python train.py --tokenizer="word" --encoder_norm="batchnorm" --encoder_stem="single" --encoder_widths=[256, 384, 576, 864] --decoder_head_dim=32 --decoder_cross_attention_every=1 --init="trunc_normal_002" --optimizer="soap" --beta2=0.99 --one_sided=true --max_steps=2900 --batch_size=64 --adamw_weight_decay_other_params=0.05
Rows from block 4 of the image encoder, named by matrix and row number. Each number is 128 + 24 x the weight over the matrix's rms, rounded and kept within 0 to 255. All counts start at 0.
# convs0: reduce pointwise conv (encoder.blocks.4.convs.0.weight, 192x384x1x1), inputs 64-127
convs0.147 [102 115 132 135 118 116 109 110  96 104 122 125  89 100 226 153 110 132 113 114 123 104 118 139 132 114 153 159 124 121 105 135 178 104 114 109 186 195 113 129 133 169 155 109 102 119 131 127 122 127 104 120  90 115 126  84 187  90 160 129 126 115  94  85]
convs0.148 [150 156  73 102 115 118 148 130 100  84 141 111 123  97 116 114 123 137 138  87 143  82 155 158 125 146 114 120 104 122 110  76  81 116 128 103 144  93 100 127 128 106 113 105 147 138 101 157 111  98 144 107 105 128 108 124 159 106 144  92 114 156 133 124]
convs0.149 [134  84  92 118 129 132 116 131 149 144 145 111 153 131 105 138 131  90 125 126 107 145  90 101  84  79 153 110 107 136 162 137 115 118  98 124  95 119 106 101 129 124 126 139  94 121 135 134 151 163  86 180 108 123 160 188 114 139 135 105  96 135 126 124]
convs0.150 [161 138 143  92 146 129 166  82 120 128 153 106 136 166  95 147 158 169 108 106 124 128 164  94 145 107 164 120  93 112  87 108 137 142 128 158 134 146 146 143 113 135 130  78 138 138 137 141 118 120 185 118 102  85 132 126  96 101 130 119 124 147 126 120]
convs0.151 [112  93  89 152 110 121 140 158 159 140 120 139 131 135 140 123 115 112 138 169 125 170 140  97 115 147 127 106 150 115 140 116 122 140 143 142  87 142 131  95 168 107 115 165 116 140 122  84 171 193 117 192 139 135 147 164 144 162 128 116  98 120 127 124]
convs0.152 [145  57 139  98 135 133 140 141 140 139 139  99 124 127 197 204 112  68 130 133 107 155 145  93 121 137 137 138 151 147 130 155 136 125 156 119 157 182 170 137  99 148 116 143 122 106 129 112 141 116 149 123 113 104 124  95 138  91 176 135 119 141 112 132]
convs0.153 [148 116 131 119 146 174 114 152 110 124 116 141 125 141 192 159 138 165 159 126 159  91 170 124 162  94 142 129 126 130 104  78 126 149  78 155 130 178 119 169 134 153 141 165 136 109 142 141 148 111 133 112 186 127 146 115 171 155 155 161 129 139 166 151]
convs0.154 [ 96 158 101 173 152 132  95 127  92 142  87 146 117  99  86 135 107 117 164 166 143 102 117 132 129 128 145 174 157 191 130 124  64 124 119 107 126 130  87  67 114 155 149 160  94 149 147 138 149 141  85 127 119 145 154 134  76 152  65 127 139 162  94 165]
convs0.155 [113 156 108 141 129 155 104 121 172 161 106 153 146 128 126 134 135 118 128 120 120 148 133 150 120 151 119 110 144 128 154 122 101 152 126 111 127 114 101 144 134 156 131 121 132 161 170 117 177 199 106 196 108 153 132 150 144 160 123 125 147 131 125 141]
convs0.156 [129 107  96 121 100 148 148 161 126 128 147 142  91 151 179 156 146 135 125 132 161 118 133 112 132 119 144 143 119  78 134 108 115 163  90 103 114 125 112 158 176 109 147 209 144 131 113 147 158 108 149 125 193 120 155 112  86 184 116 163 108 104 147 147]
convs0.157 [146 109 139 159 118 173 132 119 146 121 119 168  82 138 137 141 162 161 196 139 163 137 175 109 163 131 110 112 139 100 156 133 122 145 150 119 125 103  99 136 190 111 144 145 130 127 155 140 172 122 133 169 152 124 146 152 126 148  95 169 139  87 137 137]
convs0.158 [107 167 154 105 131  93 131 114 110 124 110 136 154 102  85 111  86 107 117 114  84 154 126 145 110 117 105 128 107  87 136 135 161 122 165 113 105 109 187 115 103 106 109 116 135 135 117  74 156 122 101 133 129 127 137 172  93 148  92 137 155  73 120  53]
convs0.159 [119 101  75 102 128 144  81 171 127  88 111 148 142 105 169 128 103 119 125 156 119 107 124 122 124 112 162  83 144 137 129  99  63 105 100 101  98 178 109 121 123 145  97 142 118 126 139 117 143 111 104 144 145 103 185 130 193 154 164 125 114 134 108 190]
convs0.160 [142 135 130 152 136 161 131 148 159 152 121 133 143 130 175 147 163 136 159 133 146 129 170 162 132 129 163 136 173 134 143 142 124 192 145 131 118 131  69 121 141 154 151 133 147 139 155 155 131 174 129 162 130 117 142 164 118 128 122 154 120 160 130 128]
convs0.161 [107 161 125 121 104 101 105 121 103 134 148 108 130  95 125  92 103 125 124 141 110 140  99 157 113 129 124 155 115 129 141 117 113  99 111 147 155 137 141 127 134 111 132 103 100 150 119 129 108 145 115 126 123 131  92 123 109 108 129 143 112 110 107 138]
convs0.162 [113 161  76 108 114 127 117 118 106 119 134 129 102 128 176 131 122  88 115 122  91 123 108 142  96  97 118 139 110 124 117 115 112 113 115 110 162 133 129 106  88  93 112 136  93 129 102 123 102 126 137 120 114 108 118 162 146 149 160 147 148  94 108 134]
convs0.163 [122  92 144 122 119 117 129 141 157 128 158 103 129 121 127 113 128 142 111 117 148 171 142  94 133 178 139 105 119 149 134 141 116 142 129 106 107 116 102 115 134 131 138  81 112 130 155 125 100 109 105 152 116 195  94 144 116  87 164 107 118 139 141 129]
convs0.164 [127 109 153 167 174 142 126 132 172 181 130 158 141 153 149 129 128 171 129 137 174 178 130 109 150 136 114 135 145 103 149 153 153 135 135 152  86 153  91 176 130 105 128 123 146 132 136 160 132 146 124 150 145 137 154 134 122 144 138 195 107 170 138 163]
convs0.165 [148 166 156 127 127 173 119 150 156 144 134 121 119 144 162 119 152 148 172 137 162 141 144 166 174 118 115 149 153 130 126 131 133 157 146 144 162 173 109 131 175 118 123 164 140 134 154 143 151 155 116 137 163 122 143 118 115 150 141 157 117 133 164  86]
convs0.166 [172 115 149 165 135 190 138 197 124 100 139 145 142 158 135 167 136 132 132 115 134 152 159 131 127 118 141 134 140 137 134 115 148 146 167 127 124 142 157 148 156 103 142  97 144 152 151 119 162 128 148 114 146 141 128 120 137 142 161 147 129 125 163 140]
convs0.167 [140 132 142 168 134 142 121 153 138  94 127 151 120 143 142 149 120 130 160 159 134 155 154 145 127 144 115 137 165 149 179 139 143 146  99  93 101 119  93 136 121 140 136 150 143 146 151 129 118 173 128 179 123 182 120 172 168 138 132 128 122 153 146 148]
convs0.168 [145 141 126 176 141 106 120 128  95 106 128 117  76 131  94 102  86 147 137 130 141 118 129 204 107 145 138 150 149 134 136 134 109 102  96 145 165 101 145 162 111 124 104 144 107 173 128 186 107 165  89 136  97 178 127 154  58 125  65 146 168 107 123 139]